From a checkpoint of a small multi-label image tagger: 20.1 epochs.
Rows from block 2 of a small multi-label image tagger, named by matrix and row number. Rows with one number belong to one channel. Each number is 128 + 24 x the weight over its row's rms, rounded and kept within 0 to 255. All counts start at 0. Numbers have three digits each.
After each channel's rows are labels from the 100 images, of 14976, where the channel reaches its highest value: "top examples" is what is common among them. Only what is clearly more common there than usual is listed. The data: rendered roads seen from a driver's seat, with toy cars, trees and houses.
# convs0: first 3x3 conv, stride 2 (model.blocks.2.convs.0.weight, 192x96x3x3, each kernel summed), inputs 0-95
# convs1: second 3x3 conv (model.blocks.2.convs.1.weight, 192x192x3x3, transposed, each kernel summed), outputs 0-191

convs0.147:099140090129114107111103131126109145166159113122120143159101090082080152166155117126115132104149152190094130138131090134123107145108162088148142131145125141128121101119120158128117153138108154128132106110133101136149178099133171132121149100106112134141096108125117119196180147130098116138
convs1.147:137119118091102132111102134162120137132111128091130117151169158121153087172096163119156165076124096136119107125129140122084112153116119145117136131127181135179130151108146133135133104165132139165117111108142115076129111149138094114150141071158128137101099104095130134109110105125106108138152124123091100090134126125114143138120101101118139109133121105097084119155163121123174126148111085109156096098114185158152132147145115114102113134126099142139122102138130141106122114147080059111132129134125149126103099088109165089109139089103125109167118109147152118153126092121098187100
top examples: double yellow line

convs0.144:150140163095096121138151169114137121079116145155103110154113109143146104117136124126118112131106147138086123116102115122085114141106110088123150122154128146120149154139147149119129140092134122068127136086137140203188116150109121110179125113108081123127148130142156129101082143105099130144
convs1.144:117106126165111093078125107071104194148114125140151119142147129106123141135170088150106171132117151110141184095127129157111097143098111143132190121136187153121113093145120131131084145123151099102138108125121143145131110131136147111173126081122118148156129115123112131105161153119144212142132117122158155131136136122135106130102142159109134134140149174151140163167111128120124141151128149132141175148121167096145118166126108111120120108127128085144137121108107094143099139139140152132113137149106104155105142139115144162095144127141138154176101099151149115081108135105152162092
top examples: double yellow line

convs0.32:133135115167174094137146186137130158115137154155137144119066126142131091137112127105105115090110134145155122084158144098061132095067119136117151087110148116123154142139135137102107144109147110136113100129124124157105136107115112127112144172127123142115102137122108068116155118114097139136
convs1.32:139149144119119127107135168127128106152080119076091153106130142093104114131117145171099150123133116147132155121106100125114081121117110138094128101122103120128132157084095096148132108079092140114101147117121124090123100131110134126119152118116097145153075100107149121059125098163101153093124131145115095129083115134097146099100110173103126077149082120119084091062187127131124142130141132098078161147131113131106126160114146079098111145154130126135125155164138132107106121134123131112124148111133121126106075136162112128132100127093157144140086139130117125144115121101133105144
top examples: dog; double yellow line

convs0.103:104138107142139103135192102130138126124154103125104147137149110115125103097129149105106162146139165124112118144135069117112090112130122101154075201120099171118130135114107113120148148132106102092154140162129133133144155144099167111124138075135112109139143160163120149145119165112158124151
convs1.103:125160098145113129123142146119161085125141117117072137113127124155137153160123111119107123127108106075133150103105148157124101119108109139145093134131109142136153138116146170122111117157129101168165138145125145128086144133116130099102120117111155131083122088107110148175156148142124194132161147145091075156069171090082115162112159155158154130118144082132110135122131120109108119141104103128102141128071129137136099126121101123131114174149129133052132130117148131152124176116137094128133066132145142136134104143122156124114147160156157133115140117139095131122095125138069130129
top examples: barrel

convs0.127:142140136133106125112096147121141145133162079144100132120101145102108099110095097111126100155152153130128162170153141088141145106128103139098147157091145110144175155087125117111212141123124134113129125107146168100131110143130149166113138088153147092100127066123122115116133117142147134126
convs1.127:132149137092108121164044115137110122083174112146112139112117127134109147163112108110116062138147118101119179160151113121130110145117112144149124173130090165143148126152135112173096133125127086108118124192125110152152139157136123093155120131109151129138117131119151124078153118151105109105152114135130117091088126118109062133116118129137147107137139114081135109168130138131118125150122125132135129109105118123130117123122119142103085164146100117173128088122172125103153087117127062131142118118132108150117128130091141119136157109097098164093120159098160142105089093135107134094
top examples: snowy verge

convs0.146:097160111101133138134132134101116184108141131183134145113133133134125086142102154129087135140156122122158087174134081121132092077101176117157111119118104145121129147112171143127141147115118126125118157112119093141127073115119108171136121139095140086102139146123089122121186106122113131119
convs1.146:149133112138130097129133165127173130089124191121114156162149168157145138147126123139142129144135173182160131123143146107121144150145100129117134095127176174145206094126109136144092144148130161136120098076118132106157144121102115101112148142116155133119081153105149142152147111131129137118082137147128111162139097114115102120158105124134138104113160105142124162114115098159099172118168083094128137103105091104162100134186123167077142131118093152133131153125101124110121113142105112095106133134159126159129168131157108092119109124145131145117135159142138090121133113163154141140
top examples: snowy verge

convs0.184:120142129161125117122134121090153126140166121120132107156097086142139083158155120137087133118123090166119149133164087108115140106157097104120172105136155135110127124156115144143098156105118126102159102126150135214142119127123113126146125135132124076136099074156110132128106147092090121113
convs1.184:134158119138125141107103119111085163177147091141132122100156152137102124133147117125143122140154092095130115088103127152091102162135171105171121110107179122116095124106148134105084106085122130128106131130128123098153139130101103136123132128148141117131145082133113162140151128134113105128193156106130149121133137090146115170152202194122125121107143153124139134150121143129122123094108158120156129106095119156136098161099081087087071129118100144136112106168102127135133101170136140067141106103112118122124132135108112146135138097104118115149097105127156137172109127142164098141
top examples: dog

convs0.72:108116134102104118117158126123122131113126158073093076145123166097123124137099140099137137111130137123133186129120118135087181160096145097094141096122115136112137115161124152129122091107124113114104092138158132115147155095119122098090109143063149118097167141123107134110111082101143111114
convs1.72:095107107124128133105161140108104119111125101108133128097108115116131089159128131111132107142136124117136110119166119090104111131113133131110079129107096149116122103149128147115151077148173169136120121113103082181120122116121131093109134119104170101137112153138073101128119117102097149149110140106152114175124114107091135095146095109147105124161135098160111108106084175118092135083107123139136142088109131127155093129128115118112133140169146110133129157144135116108133124108111148132110072105103137117078174169106101112106071113113121122107142058112105136074122085092110129107
top examples: car

convs0.124:115097143104099116135135149114119136116166093134153101093109098162167109109123114116108145105124192143104098119134158149129092134097117112117141098111115154135136167147111113163136128148135137160127062124117130113167089141197165139114165102110119108128099115151158113117157118154114136147
convs1.124:099091087119173150101155114111145110119146099118155133119144087089107125168122087140107074113145101109136089099137111139133094118128143106119138119086110147139100098169139124129164127131123085075121095082155092051153107136104123129121100116122113097098137142117102098129122133090128154146156115158120175200094095138112139130089152118100073136140107146110129126156143144087173126119131160147135081133130133142126139160109121082127098131156124134131118107136132140108149134130148124157151127124108118089113114136121126116112106091101150085161135112110164133143125106130097135135
top examples: crossing stripes; solid white line

convs0.160:157118152181109144152125104161166120116124118118102107138109143115121151148145130117155127135122146144126087120154099124131149108132132160103146090129132126128161181130152141129111112107153137169169121111118099166104099140093106156079157117129126153115107084148102115149053127089143094151
convs1.160:118117106138142128120160124181098114096139056117108127099132063146134098134088135108146129116135129160135127083138130068148129133113142121157124119101111159125132161174146094120120130117131126165084127122128105147129153127139098102153145127138142109148123157109117121133107135129118095090175148065132086134122128145132103136122123111171112080122127077162113171119142129098090104102099123133129100156155101138131066111079118105094132107148131122129192139130112131095143151114137138111106125110115135137122148133119058083126141119157136101153132116133112140120165144133175109141
top examples: dog

convs0.94:130118089171147162117138106135140107133155137080153119106102111154119155133136141128144091151106156145097121139118082139102179126130155078126170093170076127134137128148125107117140170134148103108112095107161116129142144161095121118122145112157114163089109143112136097149081156114125153117
convs1.94:133124126109142134103102130139109155127108139148106087166121105121123146138131156094114158103141157177134124155110112128148173110162091128118124137113107124129116115145120106130123110172128120176124123133213158165091142124094121167128166154135149124128156111158118111118168116109116073143179140131091106125148119079131140135157122108137134128129137099154088103172132113146125152149077158099152131101156118150118131104116145104119114163146142160113136128107164148161169160153155116108105140122121115134156178153164136134139136110145143067098139158107136087098162105142092103157
top examples: tree

convs0.170:077138140111082115159132127137134152154153118113126132181095120148153142152113109096133093109138124138104100138139099139097086103091106106087171116136125113161099117149120142108127119148120121127121111166194118113151152113085108102106127120125116104125079137120124147124184106114139100087
convs1.170:137118118128150185119173113134161105133114122137121143136120127149074126142134117119124099151148117101159132113123184138135142126121168115107090114157165136096127114140101120142117069101126093148121131108128132169123174130180147104146120139115100123126110141110113097115121071132063130139174103108117124147110076078104116106139132073116093105097082093147127137116134102099139113131091121131114118172151105137099110097090162127093117115114119121119132127141152159113096108115140124146117133105126099082094127119105104149102111127120064110093110115101139132149095098131126170102
top examples: pine

convs0.155:120076140113121104123075133111123185091156129128128137159132112124154130129116123164108139138120164177085132156104102111137140164127102121122101117084103124112145172111110109086152086158126107135099138124115127099096085145144136132141139095113093139132120118104183137143131118160144138173
convs1.155:103119126119133110177172109124082122094146140106127138122114165137128109170120164133150138143116145104110107142110141129145143125135101126104098134161134155140128098167138096125083093096147120119116160118129126103140086135133133049162113113133107103161131159133146172089082130168120150136107133096117150130131122129126118120131132088137088147130144163114091142172097134095149102102136116129090107119108199109079097143180144120136138148164121106101128103161139120155111112174141103158110131110138153141129181093124104100130123130152150108103115082072147114109123137125132140112
top examples: barrel; solid white line

convs0.23:142136107113152085115118090150131130116122121110111121091142153070092120126116086140106127174108113127120107128158095126054134115141130135129126090109106144133122129151128187139117119100117089154173136113131113125110106141116119167135218125134100137132140118103109129129097125130097151126
convs1.23:146106123129144142158111144156177141135107094141104148117106139148156149113105089123160106125147077140157124126148083096101172128120124106173132152139143139077092133101131127110153103158115149131158159130119131092161097119148170155142101124125134132128143151148135091168129147115120138109148117085107124174153127102128119128088151143109120123136147154106135136130119086133162162120136115093132145107151176144145123130101081105098156104126145157115134154117095057114130132108098125113116199074129086181084173128150149153121115146112105110120109119142116138127135125093141153150
top examples: snowy verge

convs0.17:119092139104142151136115099106126136142138133135133182131090116155145128150116144122158124183098144140120093116130090164119108079091145121158118113120102134137142119136196074080130120119170132094140120133107178133104088122114150130130126156107122109126169091112136118108119139111175111114
convs1.17:108093124128135122115144101089083141096110130127127142131158129153116116122107106124115127117098135111163133120171101175158141126150127154099127079081079116091100118112169141079133145116115115144113133100124129123095140130132102135115156125147115146123090163108139148117115134124137092121080132139104088130162104108159134100147114123159125136159079153164155125092115090147078158154108121108116136144091096112170139165120126186151162127146105089134174109087127153150159123130102157128134157118139088119121115135110111131151140109152126105199119134090105099070128109113129134133
top examples: car

convs0.112:188125141128127122139098137094141158095109159128102135147112132125186082114091113164127112168129129124085139127141116102117141117102101082110125124162142145076161098153125140099088116119141118135073092107106128165125116178164111128136103122140132100113132156138110141114112132108130135167
convs1.112:121122110125154123136130092107129163120097179113122104160129121147142145071127128116147154115124105130088138113134098083111156149112092139127165180131152128156132109116123104124125141144125113109123134148110191170160149158154110105069109103153149118119101126165130146125134124125107127084076103129123107108147107119123097100126119159113114106106158143145132078141084134124126145133142143127103116153139124076154160124110142111113132137136117158173144103167116125075124103156120135115089131140078139098093172105104149129151121142160129082061106128088127105106142129120088167110
top examples: tree

convs0.65:105094117124117119135135110074140124150146158094111124145123180101121098130117134137096094157102150115127098105119104133122131096085143142104073090158167123119150180120174135110102169142148121128127100080172169136140135125100134118106144123127084150123138117120142151098101119102126098135
convs1.65:105109143135134152096141122097073177085117138120088114161118135111118154103117113117111113137121124117151137171142096103149172126146101124152113130134121118139115159193096126109103108120102122115110147139115130172158139126149146108122156114121141117117150156213094117076108142113108125147154128131156139147115086110121136103137118124126163146105137132152076129121119135092093134109133130088082118099147093151139113148105136086086112101161160110136121145154124056118123115120107085106123188131103160097138131116185115123134087153132146137126158106142135113118142157125122099133
top examples: dog

convs0.36:106129108125121122126116122144133114162122125117113145130110088092113086150131116097129141153114124146120148151179111127156142107086125110117148094109115144137112121124104080096137176192141122100113127123127166126179161128084119100119155120136109121089155103174149150082181128131109163134
convs1.36:091158128126113149114128103123110113095104119105111147121107118137117095129125148127143136146134133147125162138128138092098127112118126072170114131101116138112143129077121152125125090120103112143145109182160154157149156106094131094090111140084129155117113136144087117116103095153126075082122082135125169113119120072141150102153133117138135118102128092090118105085143130090119101131100148102140112102091114134144123107126096149108129150161126111111108126185104127154190114127136115111124104159091117149151127166157118119153156188100108115113123118131113100168115101132099161068
top examples: pine

convs0.137:114104126153109151161128142152140164153112074148141139131100143139111153145082141128139159142150108118106119143137122125115133136115150108125130143145119135126129110182120143150160109153097117111117161163167163115124110069083112068105142108095129124114116080103078140105094074144122119127
convs1.137:157119133140147123139124115158119089095156104133159134142138125117095150131154162112167093116145166142131157119169152161134102137136153115078096185145183109095094102135109125142140129155137122157139154156099138118122190131154119116138153128133118145091070122109118150131131137120128152125194101127129122093139138089149174150109115129146127111089126086137115127072101145116078114139092077130089098147122152129108123126146167145105129143123097126135097148156135148108138090141096169118166156123135108132152116120172123095119161132101089122131164113127133138159141140099101152138
top examples: pine

convs0.86:106107153114102116074173128088140141145134119143154133117072123116153130138132137089115086085135157150121166136124112097095117121104118181174128109122115126138138094136111131125118093101119131120150112098136134128131070145107135106130103113139149126089149145146175110105158132093187120113
convs1.86:174185148172087117122133119104129144152088116114128118173174125102128102089148156115084108122106130102119149132129126113145090130126116189125154077131146121156155135143130097135143113129178115096119123118126090136140165171134104151125123133106082146121107124145114126118144150149109118172113123129098118120106113157137143127125092161144146189124120145117128156105164189117117163138160139126150105134141158113147111136147107187089129145082149099112129123095129122095139101136176126146184101127137124158148126124147089130155105094125104177138146160148126126163131111129138125108
top examples: lamp

convs0.157:142111114131129093121136096107110104145105142141124078098139124115119164193162124101168109137124146154104093130142123130126129155131149133132078162098121127145103098119141131110118085100086126108169154160116117123165144110108156122154110114147098138133176115103146094170107103109180111115
convs1.157:155137116099133147095109135124127147127079103127153191104094111128132144083094137115100142139112107127132119095104126142130119069098178105111122126097092157147117084175086147107107136146126118129140122123126067131095089109140129157138106123095132090099144147125169162144120158143140152132136145113130119152127109110117160133110111089124074137153148127109130124118076107116105116130094100126128127136124190107137117113104139107147126123133114091110117085137119114092085092086110156103101162107132142083106070120126093145080098119123105140168105111145137111124118136100143138153
top examples: barrel

convs0.25:166148142120143127176157102106106146093171137149155135130143101124173127116175138172128132179100111134130115129134136118101113145126103128141101138109156151105104115080122133146096145110102114132108154152084136104147078125144124117156111140120103144091123138106130140104139136119211158150
convs1.25:159137095149129136084090134136136161112127149153115125134144119134130085144097103141147128147140089133132134120119118108104114149146118102119070101113048144129117114165139108156101146121146130114159158124115167125118155134151124177085127125133100114083113141105116114123174087123140132099073101110139118160131115123110143163120096126152102144111150161116143139079116052124142123143097129081110088116138119130142153156112129137113111090123132105090126125077111113129097152092115122163133115073183123115121086109091098106105131092130116103112115100171133110112124147117122138134
top examples: tree

convs0.156:093153074091111112123164145197149125153112118138148107129103122124120141100157127134162168159123124115136118119136106113124131144165088122157163170124100092136088139148123124103110146092090116146092104077129108122151125147137113098112143074122102135133132108125088131157125111123130165098
convs1.156:075119139141179141194162154101121104103105122139081151066140131109123102124118082128111124104129118140126148158124113126107068123109134102138118165111102087143126151144101157165111152091113119152137155125141142093136117173142108114098130090115112123136132127112129111121132153130120097108195188126079114105123132148146110155127135140108105091098101112122099123100115186142158105139095142148139125110122134125109102142159187142125147129102112139101151151104092148148118117117099148120167139123151108135095096139136139094129152133096096129159101112119110094123143107141120154085
top examples: pine

convs0.12:106135076137119146140109131109116102075099119115119127152108094127108154141105138145106112095160123148129117132185117127143140129139148117143144105147159089131142122126163176078132110167156112152116127103185138103117109101109165135113161110103131130123140126139094124116163099079090162088
convs1.12:114081135161117113167077100200168072140145131123106137157116129196117130128166099151102138123118135129153121122154122171131143118170171097092146139136192148144134106167140127135070113141100155161123104134112132136119129135079130127150095137139144124154162124155137078147121135146072135133172126190136151142094151116148080130144131136177086141086092142128138144147119138132149128115128142135091126119137115133116150112133121131131115151159139146136101129110135108111131105118121134133132166154106148114107118120140121132111123128090133138080122095146141115148148123165108171150
top examples: pine

convs0.135:118117143101107165151125102134098153133155147101154135131121156139102125122131134145100076176104116110117171145095119159131112051102134152148123151116141139134092165152147120134120137111163111161137086134105154105142089114180146139107148101103137132113130122141121175105155133112124101080
convs1.135:091093090163129138139102093142103159128152087161135127114125094136073142112116115118106142101113155083164111156143143153122144116104133093116101131116159150140150138129151106132134116149110094136114122118138188163129112110092121142085171139139090171123085118121111096115159090150118114105123081134091122132087099142142171086112146137088127116122144115128169117150144129112100128140134142051137155149101068117124134106109139169102154111096132120082111132105134110128111137121112103146116119139115148136082128107119132089092135134122114096178131104129112145147119091129085133118
top examples: car

convs0.78:109125130142140124105149114115101113112200153098137110157111152112109118152122086089163115133123138141116169103093111144114136134134121147094108136131133158121121168120131149130106126151118119097130121139093093124117094101114121121138123105074105103135125135074085105150135107117210085112
convs1.78:149113107118153097120117127132137136086149115101148148144095132176159152132120098125132130120122129136156124111139162108135111128119083126094152077106119128107113069106156123134078142094108132111122108106104101168088160110128158155106133150134073124138110111130141105092128073130157143109088146120137123104114106121132113097154105082160126121115129136097105104106114165096097165173115105121123117103132144144157089083119140105094089119102158106124118171122112102124152131096097150144114113097140113085129113083137147096126134135121138144112160088100118185124098122068131100143
top examples: lamp

convs0.169:146132169186138152108137082107146139111160135164127151104139111127049124184119095131168158141150114133119163112138109140131099103107122123146109103137085144110118128095131114141131134162086134093123141082105153098136141111116100185120136136171121109093137132130110118115139129124134145125
convs1.169:155165097091128117126117122128155129064141136114130156049092107154152113128080120157130102139154069118097154132111103120153150130119101158144150189139103156104160126098131125126130105161170098133159106147113121121120148127134128143137147134137120109120112133143160118182073156166185141114109125130163131118137145123118131101143160139132129137142124163140125133147156108123132100167138088129107162113136128105161109111134107107111158122102130111105105133122119129116132116111112185148121102134156129182086114077100144143117142146133122140118087162125136135146196120142120095086
top examples: barrel

convs0.149:098149101130110121140115151136106122138172124097166156133115113105144109120121083137138128119161119131148123138130152092075201133122123100116142126098162151142162155101121108131109121184095165127101137112175116147124128150111145114156096129070151156106124124087132134129146111073121122137
convs1.149:133151134116132131109075122151157165113130125119111118106116154083094096124091155128147167098119119150118113104127127130104133127099101111125149105192208142163112161129144065127106128115125081142133144165098150119098171120126100148097086096127121134148099111131154126140130116110133121157133083123125103105122146120086147136115112111098161111135168158094125110131111130123119120136124165134149150126152127141154144124142084122083095101114155112121104136107141139139141080097088106081142136112143111081132135170090121136101101152107157136146100098145150133134123090110115184099
top examples: pine; double yellow line

convs0.117:164141109114076113118122115150100119096133095113150158108119110114134094168094105093116100117100144138074091108138102146110117135096140104131152099147143120125098151152105090121106180151100093139156137099164129126151166112111137154128167152123113112094144176153124114106155126139130159140
convs1.117:110118150091133111115140109192141138102141143083149111088089141155142128116093077118142145120138133090082104130085156106083135137151133133166119160147160120114103091103138112167157100137134074162216114111092140153135151136131120131179117091128147138125119117136128135164107129115133140118103104116149131077129128115129115108169151112133163099130101111110126134099128085111145121120131129116164121096122102178090100169147138108151119157111140128135140145127132112099138108140107111109156138147139183145129124134144172152121130135108087123116151114127155140090164115153145130080
top examples: pine